Weights of a small image VQ-VAE.
Data: trained on rendered rooms with furniture, 72500 training examples.
Rows from block 3 of the encoder of a small image VQ-VAE, named by matrix and row number. Rows with one number belong to one channel. Each number is 128 + 32 x the weight over its row's rms, rounded and kept within 0 to 255. All counts start at 0. Numbers have three digits each.
After each channel's rows are labels from the 100 images, of 14976, where the channel reaches its highest value: "peak on" is the class under the peak. Only what is clearly more common there than usual is listed. The data: rendered rooms with furniture. In brackets: how many of the 100.
# convs1: grouped (8 groups) 3x3 conv (encoder.blocks.3.convs.1.weight, 96x12x3x3, each kernel summed), inputs within the group 0-11
# convs2: expand pointwise conv (encoder.blocks.3.convs.2.weight, 192x96x1x1, transposed), outputs 0-95

convs1.64:168083191133162097108102109142126098
convs2.64:144174215096109136131122079135158098072114145115121081109061129101148083122167047073106120127124174106113095105142119145116109144078173140118082153146102124113047120065193090138149146141068098150130101069101115111130156149157071128129114105102111114084165164139148069230072134165124077161
peak on: window (74)

convs1.61:122100152075116093167122081081140102
convs2.61:127078081108123089154069098132117157167181158174088117179112132105141120045080144124145128123156107128125116115132111158033082112065156160120090142075112054128128130132113102108090077107169139048144161159112132160128114131139185146081052136092135148047145127125075136079132095092152144128
peak on: wall (85)

convs1.47:127146117097106118137125088127078050
convs2.47:139146176114086122130157083119113208159117131141100160085139111142118109126054114176123128130103171070165140168108154137146151183126173071146166120141104116136123125093137105128203054097085132076107094104104116072135099127151121107130135105117113128133188097169186109132122147099127085109
peak on: ceiling (94)

convs1.56:126187167161108137149195141119118110
convs2.56:087184146103191120106113112140118153111198069145108114113142102088146132076128122102093058116139074130128142123172115065090129116146129122137071081159061098177082148116158124132175090110139141088147079086093127086110093092122105119138090181120129093124110085106137068130107088099077071135
peak on: ceiling (58)

convs1.21:108114110113166127115109107102218131
convs2.21:098179165132140151129136097155100165086122151080207192114172114189136127185104143165076071092093105193131176227101163062158110082123071158106136142133142155105148108109141139168140124062098138091127131155098184179149086110124126124121138103204119167161107111105146112120130082161094173160
peak on: ceiling (83)

convs1.62:158085191090105091103110112130098142
convs2.62:097111091103134120194114088148118149156088147110077115116091088109134178087114161127076131138110053136141114122095132104058109140158107157121112155108070074090124163089157107107114086111129081036103103100110134146108090146154146127164093138074109135131121185111122110125079148120067093167
peak on: window (63)

convs1.65:078193161101127118092167152132144127
convs2.65:115114140103127155150135113121161159111120043190141130101121148165100112167092188091074131127102194089123100154108078123128143129078143093115055112092087165132150128103128136133097115157107139108095115108150129154098123084144126223086137087113083174122055185125129136171123141146136102127
peak on: ceiling (99)

convs1.44:113163172173197103132112111134113102
convs2.44:161090097162164117172066094128097191110129177078095113120164136094104107164120150135119135131160149113122060108100114156088135119154108172109170124146076122071187129115157087193134094086127175114108147130171164106117118161143179123151106108084147090133093094082173121142171061121115108138
peak on: ceiling (56)

convs1.51:119086102083145102124120055122092117
convs2.51:112134152126111093070124130122115145096196126119165079132128137139083054084143113114121104127116135081175140076089054172132110183096117092125171133093117108115131070096099079133163099074078156129160086148158157128117135184072127129175095158188122112129107101117108106126136085069063188182
peak on: wall (70)

convs1.52:141091113131130087147182089168115080
convs2.52:149102148112112141100149116092101167172063139145164124165171167141112105095075155115161114167118222120102097086073106103186163057144126084120140081140149195128117080109106125125126155096078156148127096135158156123083133130074075153148109139135127093152084050116143124133062176105142134094
peak on: ceiling (98)

convs1.77:194120104141157148128147064147095129
convs2.77:109136130117098176088114111178121140088131157130135156078180108043160206082199100134151160123126141198182075126105112142096162123080149148111160092132180099110164125149092133117097083104157049110142132132134121115147113068207114106167125097136087172198094191097086118146120122141113145168
peak on: floor (76)

convs1.10:166101078099090113074100132101145109
convs2.10:139125096133160109150095115079107147154180156138100095159148088173163126083154051083118130138083144157140140115141147128116057090118109207127149129167126075125103128156165151099199127152144179116095160122123066173131056122136092111184062113086110110155107159112128108172085175134123132176
peak on: ceiling (36)

convs1.18:090105184123079129115075110091125141
convs2.18:140139138117127168152133184068071131144140096104143129144112131151144079125088110151075109124131157144137210124143135124130224124108165073180143133111136088105104129098123154127121135175121153081129127124167059102128127170169130101123121116116144160129075130211153142163150135143132092150
peak on: window (72)

convs1.3:141173120150107131122139129054145072
convs2.3:098145136122078128106115122148193064068102089093110175140107151151115105142142164168141198060143146130096149128103057119083077139139163107125139181055077158119157164139045103125125123122083092122173177137173109142122092139134175146123140104117075125106145135147135122077158100072157125124
peak on: ceiling (36)

convs1.95:062140136154087138089151127100099089
convs2.95:089121089182077087100091067149154115172089169140104079084056159193146151092122158090079092149102140086132073120119125121123158106139122120119102069153086160159122119067137143139127148097089126088103159082112136077101123145183133175090140099144133126162159139168171127146077172126132054151
peak on: ceiling (73)

convs1.46:090090089142114154169114178100099156
convs2.46:129139118141093092136112085133067135121118076092118175135139112152096114088135107131129145146174146123061098148175117177120113136085128176105121104143117078113056120108153125156136050093166116098163185138246140086128105105105129109098069143083124148098130112150059100107146146131081100146
peak on: wall (79)

convs1.75:123120182087166171099099089136131095
convs2.75:104109127081103174167116099139137099133186117145084127115122165117140112137115124140148129116117162134178096108139081110109150067084109076064108143156163138084137091147080099144179148110134053144138141104086134086128181108197205138114100056113123183130139149163097128165140071209181185158
peak on: floor (64)

convs1.35:091099110082063131147133174119151114
convs2.35:077117095150222118154159134141077194103225079139087138132158104147150101133076146160145124107148056119139098126150147158123106124086163119092107099098063058092125114107158128087117135097094160134095163106155060109131147117154090103128171082095102072140095111115088112162097127158116124163
peak on: ceiling (50)

convs1.79:152157084108156118128083147109092188
convs2.79:096095074079118114102157113132166111155124140161128110147086157134142183182156174080094148121093124105162117196129153155086131106073124151132110105151115191110130116081172159063170091138111163131161147038130121148091120072089125190168126091125126118199132119057095122180147086092097105128
peak on: window (60)

convs1.16:084084114086105089091123128109140078
convs2.16:144089148132119103129130115152152125149157114124147131119152142152094089125095187169117163121198144133129121171071121213187151153082103048137126164123075147199069133056086166155138171130140138130126131168160184140161161125173089135114121125201115132118099128120166103151148124180149130145
peak on: ceiling (82)

convs1.12:174087192102128128080107114105123115
convs2.12:112100115167119091144153105123140096095139081107131133139081161135132159126090138053135159140087116142116162076089132137167141118140117113124124093145077189120157114103142134156168183178053141148135119123138147098098083133142155169120130095089170115134125174127115097148086134098123129172
peak on: ceiling (71)

convs1.87:146160144100102183077115120106076137
convs2.87:091102132132067108095156101101073097106095140130115143074106108138118122093152083135107147087125123138183127119142148065090106110149128098114148146160173104135098135134178162112072158063095101148181090111110097162118090128122125135147135116080098092148153168126114109122103142168094088172
peak on: window (29)

convs1.0:116120072141197123109104111126167093
convs2.0:192149124087135169156144159092112128110096187111112115142130129142125124116134105190149098119085184107186136157157143106095092113143068106080120040146163098102106121134162126099143142062097122128124166132140113113103083163149150119144121112082131121163129111127127175146110123151094125103
peak on: floor (79)

convs1.83:111128174092114185114109162120070129
convs2.83:118071103102135091121105104115144043166093157069155156181147167125130130112100157149084107102166101147159108121121116159114114108069088166097120077069151119143141120105130106137185101082144106093179166117145128137083158189106179144109055168141127154149134091117068129101104126148089078109
peak on: wall (68)

convs1.8:119128131117131155198089104113072160
convs2.8:190116134111113122146138159142132142106134097123110119091144199101093157118039166110102129135132096088104118159105120094139179103173104109139110143111096154177148133145128100160210171087115158164077122121134193107048173162100113134116143100082111108122066134133120126111131095119171108102
peak on: flower (27)

convs1.73:192139131172093109174139122117095160
convs2.73:073162172124108127098099154149108086120118174139145103153157154143148179110076113113124160133145090115101189161113123154114128129059101081106127131128101133143158110122098133074113110135090140136118106117111104102068110103185091098069138138098106085164146142088105083117182098089204098143
peak on: wall (65)

convs1.43:060121093121114157078144134078125129
convs2.43:119131148168109119102081159115122099112130171124094181195148141076142150094124112173152113091141072104138149110120136147119129126140128148110112110079107134082101143099083112145142058158105078128147161161215083109071119133105129121095095105171140144137139103095117129099114145087107136147
peak on: ceiling (81)

convs1.41:135205125156110065115108111112133126
convs2.41:014159076079067157145167118168128092124151121062086115111085139091154090147108138140098111075095159079113110119103100134198154067147113156164106151104176118129110110151136130096141152170124097235126120059148120180141148146103168116157135128139088109148084117130136115144139119150097166115
peak on: ceiling (57)

convs1.55:071098064150123143138078138120111111
convs2.55:199117135139128104194099090141077150156090185140189098101125103150143089212128096113117128075106100137157155125155097138051087172168121150108151151139172099154146146194123118145107102132083137123128085129169083134166106112139151087174114118152153082081180168087166177142130131146153116091
peak on: wall (76)

convs1.49:110138187120162156143173131093165167
convs2.49:161141106110115131097160158206148126143104179123121089110186184081174079127112082102099069099065096146142140114100091133105108114162096105108150108154093157163116070091146120076101162110103115174124079153073149134135147106127132164113118136091115171112134103126170162096097089145138071149
peak on: ceiling (90)

convs1.6:143101115101201156102138142123140072
convs2.6:108136181182137100127116157120147138104167152085154076071150108147112100099091180078136148114131194109134139138129144170123124129169114155129161145105121113154119162109072143157129140111118151109140072091093129041187095117120133167142132117129116118117113140091109153181071161102151152101
peak on: ceiling (35)

convs1.89:135176092084081154114149150107095094
convs2.89:129134130113159148118136154136103048102067155175140138163051139136193164119127151162128144089098105187128155089152084148095069111155107145137118137095088122164164152120118146122120067138211068122206080127100147103135088173178175102110111084075115153189138122153147154103122125162093153104
peak on: window (58)

convs1.85:089147128164069147113132131144065100
convs2.85:128164172048087098176108154165182165165141123182175115126129150088142141136045159139099077129116144139120144123149087142169124169114106077147119092112108181196114091113192147093098156104139123132139145082148114098098097116151166150173055091116151061112117108136131150117118137144117085117
peak on: window (25)

convs1.74:155112116096131161077176134157184124
convs2.74:213128160198108087097139097137129134133129189082119113134119049100152147103139165100181153156110079130093169155103129172151146117101192118057144119121124106103116092161126108099093132096145168116160109122137115109117071103147124135152119187092102063121109142121167099107129173109067171138
peak on: window (70)

convs1.39:133110171147139055104078111139117102
convs2.39:157131060156068161120129135143104065159109106148152115139085107126121136117111155111122140146097160169170144144146120144138134106147168068139083125112155129109056148090137122172138168149147130127151117123114041118124115090109137160197173164197168125148147157118110128147139144158112085110
peak on: ceiling (75)

convs1.40:128158111162111073140078087114102090
convs2.40:139164103108100088155201140151148085160124163123113115128093101181078134127179139156116126158103133110074151138105106081237114090118099123109096165152141140132129126153131105104161100127117160108117162055149108113136105141121157142142140172142092110076173107127110102114156134118138040197
peak on: ceiling (100)

convs1.5:109121103158151089051091149102124126
convs2.5:137085133142128100127152121127156163105102148050111138143185077122126150141151123152105100160148113101149111096080096143132049128139118154120080142098153087071076090092190188165114137154124134186117168057149159132097095139114071155112126127149052164133153076079087124133192150117118057117
peak on: ceiling (37)

convs1.24:121116119176115111151136146121138218
convs2.24:134105119137123133097110099179126087140142124090178109133175145114149114114123147080121125204140129151131117204110123101123175123078151116138124077082108153125143129147167224116165124218141129134113125164183120120077065139151110219103131107099103155093176128162124093115108120097129130146
peak on: ceiling (73)

convs1.53:138105078112080089102101127184117108
convs2.53:180176123127116106079118155158109102208141094160169117119244172189142170133163138178184156082157194135120140143137119197144098120161144148137102127157168110165112102144089154113135115142089118147098136115142091108159089174103130136100105117163113121166131150144145156143124133151169147110
peak on: ceiling (99)

convs1.86:090085171119132154082109115106088167
convs2.86:173147162181135174212094143098105181184158168127136160130114122115159117110106183124107075171151090148125149128110110085098119138116142148126076116094192103112110049142132120107140128127045159117196129121083120103138120087143181095123180116127139162113164081120093135137134166122123133203
peak on: window (26)

convs1.59:173165104132110179150095121104181109
convs2.59:103112085128084098108078172049108113108071112147085139123119106141137126152054130117115160098098085130088192096123082140159144138131130161099041177106126131071126084110088098178198092112158116112159155081106121127120116154165135075120114103095135108157146111137131108157079176119124136104
peak on: window (28)

convs1.15:067098133150119081087107123083153126
convs2.15:177142131142081127126181145145081163106113155113154139099111116102157133167138104162157110181103111156141100152136158180113105082139107119149127100125102094100130142133113116168118179103187136113084190133031106139177141131154138084152100186128092105124148128148084086109102060109133130129
peak on: floor (74)

convs1.78:177120086126125175119135064128153157
convs2.78:168107168108121202116160115125121132134083100182121071147075076111122145147155088093110135110090130194079125067164166106132145170080153140140137125139180109163114088112144121138183108114121052161126137043114205107060105110156089119122105152109066125123122146088146106095090167197154103129
peak on: floor (95)

convs1.4:170098158128137100065174168130115137
convs2.4:133130095177169129122077091064123160097104070120167134096173143108098100081139106159110166172131157163147153137121147194093099063127107095166156125121091124068103069162179143207120088124119136179095114092053135126100107163165130125113140140125124118160136149105146123144095109135115139140
peak on: floor (100)

convs1.17:066054121130110111090115118120143109
convs2.17:104094079111128144122161147141098112088088096098108120167140067152145155081083189157072192139138080093183128171203105146106113099097123144124144065124137115131130116108044138180095108072091182111117180137150121134162126117185117110186101131155192153143169154117134164132097087092144089116
peak on: floor (64)

convs1.60:104118073095098115111112111105057124
convs2.60:135155089139121137101123122136117138123136093130100111149118127202132113120135129138122082132154083147158134062103127138126133112119114119025112069124108044164083122142138133156139117143095164166173097161107116157131084120096127090128094130057162146104151035110128137093126113081177147110
peak on: floor (94)

convs1.37:142152143109058114105109132129082075
convs2.37:140097081108099115127119120053141110202125152135163062081147129145118132125151058151107154122080174185174072146152118172095164097147089085122072078083139115175104157115174157099120151110147157164110112148123088082109131151195126174080147086116131164153100158125158165156116168195137114136
peak on: ceiling (86)